From a checkpoint of a small contrastive image-text model.
Model: 26.6M parameters, 64-pixel images, encoder norm layernorm, encoder activation gelu, encoder moe top_k, encoder num experts 8, encoder patch size [8, 8], encoder width 128, text encoder norm rmsnorm, text encoder activation silu.
Training: soap at rate 0.0014, 5800 steps, batches of 128.
Data: trained on drawn branching plants, 145000 training examples.
Rows from expert 3 of block 8 of the image encoder, named by matrix and row number. Rows with one number belong to one neuron. Each number is 128 + 24 x the weight over its row's rms, rounded and kept within 0 to 255. All counts start at 0. Numbers have three digits each. After the name is the row's rms in percent of the matrix's.
# up: expert up (encoder.blocks.8.mlp.up, 8x128x128), inputs 86-127
# down: expert down (encoder.blocks.8.mlp.down, 8x128x128, transposed), outputs 86-127
up.99 106:098172134120075109112160140150094118117154108180144127133115136131057144092132136134112113169114130148130110097142142121093095
down.99 109:140107138176138159108118114144110113112093132158066133147106120146138144147125140150163123125119148126079143095134134096132178
up.100 095:120121146098106135116172143143108159207138130166133161161112101111116118134080137103113162075084154124171098107176153129092126
down.100 094:109120144130120147127118128092124111085150158071143145087082135129112098124155108171138106170117137085080109128139131129145116
up.101 084:100148116105127106156131149140110142138148146149143095141152110085152128094141146142148134120142146178113131134140192145153131
down.101 086:133122151087144153131080116130092110114120086109114156107148117160145157154136122109134111148163127101139122126156100121115160
up.102 116:119124179166147170142142128113121100150143107136152118151170138135116118118127150127151121126142146171148089071112143166117161
down.102 107:107108092115098148125127134158113159086136137134105110106082161107167159122121121100116138160121133102123122150131137124098119
up.103 089:158120111153164168170168129151101146117122152142127149156134136118051123137159131098143138088120125088124081110147139158131149
down.103 100:127142088097133120078106172145126161085121159150147074109123131166136138130111127140130132137109163094124131151127150112051117
up.104 092:096123129111079113122114162132141118128113129090172112106119119129084143158134112133120149137094135122156143145153120099148124
down.104 092:165136170131139121133132087101139078128125123156086159127101156111101112146143123175145090107126114118135169146133152096129141
up.105 082:143092135114127114097096093129102158095113111122071098119081087125103104064125142147104180136125103134122118115145124137124141
down.105 086:138178089084123100120165094162115179154140098120128123101119152127183149144143149135138083126131117143151108137122123157108143
up.106 132:099102124142164130170145184099129111093097125142087089140193138081124160104111142112123125101128121152126187113096125137140144
down.106 121:171106126147096140126089089126170128136126146148168132141083088164176138139137112137116129171131137149121127151139071150120141
up.107 083:137117150109095080144120087112107110142098118129128100147148128174141172119080131139158120134153112133093107150086115130135087
down.107 082:082134130182097132148121117156166117121142119136154164121126116062115083128147093113085145104110135094127159103125129157132132
up.108 092:112128129091125150144131131137146154143125096119124129068100152086105125145134132088116125105098137112128110143143125152142143
down.108 095:124152119131131117129114102104106157110106131123156139179144118176130097159130162157173152115141138142125119122113118130103098
up.109 095:151094139106086153135169123087125117141140154131152102134071124143138140156106138156087116113139095165091128141114145146209207
down.109 099:142135132147110152132117175098148134131135096132126124095121144135146115155042139150145097114121141089134146126143091132088053
up.110 076:121116093133094129115139147111160195113113129142130120116135122132080098141107100112090119146191142131127151179161104095123161
down.110 079:143132135129165125171157141103120094181134129159152135121081100166108131119127127133137137120122115119113104135121110105133086
up.111 096:133156134150127142173137164099141132134162094153127163081119114148126154106111124098104110111135101112152118141115146104092116
down.111 108:154149117111154137127135133156105143125084142135131135154150164142132101108176153130102124139138113185113062110113116138129119
up.112 075:111145134118129136182144141169133153108175128120150118145121101122156159138110173114119171135103108131139141144108132088107104
down.112 087:150139161115092150109136097147144138131083119171141147119168152123126168086125114163133145139150129129134086096123096145106166
up.113 072:110173128129149158077133107153122160138154129137152160145140106087110149112135121122139147090145183108129093159136131087153151
down.113 080:142087114077158123114104090120109155119139139133142124130129123118080126154119081126122151115096124122104144152161141075134108
up.114 106:111117105146112161106149099141136096111133186124135124125117074135155150165124085149127142130082170176076116124132103142148107
down.114 095:158116162119137099113085141088110143107130098106132110115161166117076135160118095100151103143115120140101181141150127146140136
up.115 092:124141105106135063115067147127115110158140128122156143151126111141080060150103142119174135129075134120098108154131149096112121
down.115 087:170112132116123142153143073116134100150146136176095110147144129106148183115136083135088096112132105123155136145168123089129133
up.116 104:138104113106095133159135167154137147117126095124113111140074144120178135116126178120151143160166184150124144097133143147111133
down.116 117:130143164145148122166130129147106146144149099123115142145168134108192130146187133119099145131154144140054110111132162100088150
up.117 089:144125163078130091142080095124125143167155138158151118130096134169140122120136135156154122128123110123107131132088114129123101
down.117 090:111128093154144153157214141127140093119156120158120084182114085126132102125125156104097124150132157107101169123136128105121110
up.118 088:158083179132122086111107088169097112165102089118144113117144155122169129101114097151093141085127141068113167118111119161114109
down.118 092:108116103159133110118169137082143183114112119105133163140121108081095118149127139120156103068108097158129110119105104150104130
up.119 097:159102149159114149114158101103159166152079150162116153168133164132119120139148133126131116158091136120125113154142132161119126
down.119 096:140143096140086180149120151135113137135136131156113152101185121117091108150148156104112121107120142101118113134129127111119119
up.120 106:190128149105113157155170116113166158131122131127134161085145137136140096130136151124158095160139103118142127131131119175117170
down.120 104:065125073114142165127117164152114131092136137122109148123131105124151131105105156109115139141183149109185133108106114119108133
up.121 093:112138158139134189132149166113100110097156112134115110140115093132172092130142144122106154140132126137138111145175151137128146
down.121 097:138122139119145156094115110086148170116085129137111152182142175118117166143137134139109131157098145166137122192134105122130132
up.122 111:062108124140141156107112099116142113115170087155103109111142157104131112193086073133135135143151135164121133112097152146125135
down.122 110:136107121143135058106138147154123121063096144136144119112120129141135133114099149118151138139146122120105115148111101106142098
up.123 108:124068126077098148071125109107114097141125148104104100117124141080142159129130089143096161132103130164117134115142132159161142
down.123 107:116114123161140079114125119095144145131152151143115104112089119162140099139095151106142134107107123109095116128135107124109125
up.124 109:109176160113169144161119136121155194132094105119124141113105095148137132115158124128142131151195117141111127117112123107125137
down.124 118:098139118126128099125137160148120136142167148164142122135090149120140136111093168133136139093092109139123133154126134142127134
up.125 085:145083111157116075096088124166110168138110141089118174112145129135117137161123147109112133165117120118129129117090116116093132
down.125 101:146134123141170145181143114131116124092132130114127168125149135109118112099114088124143144094146094080137116135143136118161078
up.126 091:148131133128151117141138143167101157154125152140146157114154125170157128090156146125138153153102146114150122140104136099116140
down.126 094:135126154155126118139119140118117099165092139103144106138173117096121150117120098115114111132123166130075134160141130117097138
up.127 099:104102140119161103114135151123109132131116125159140145106138144136115134108084088137103082160117148118165114089164155098101122
down.127 093:148152130154143147125115156109133119101108125095097141078096093120152111109128135183118146128126117094147120091109139109085124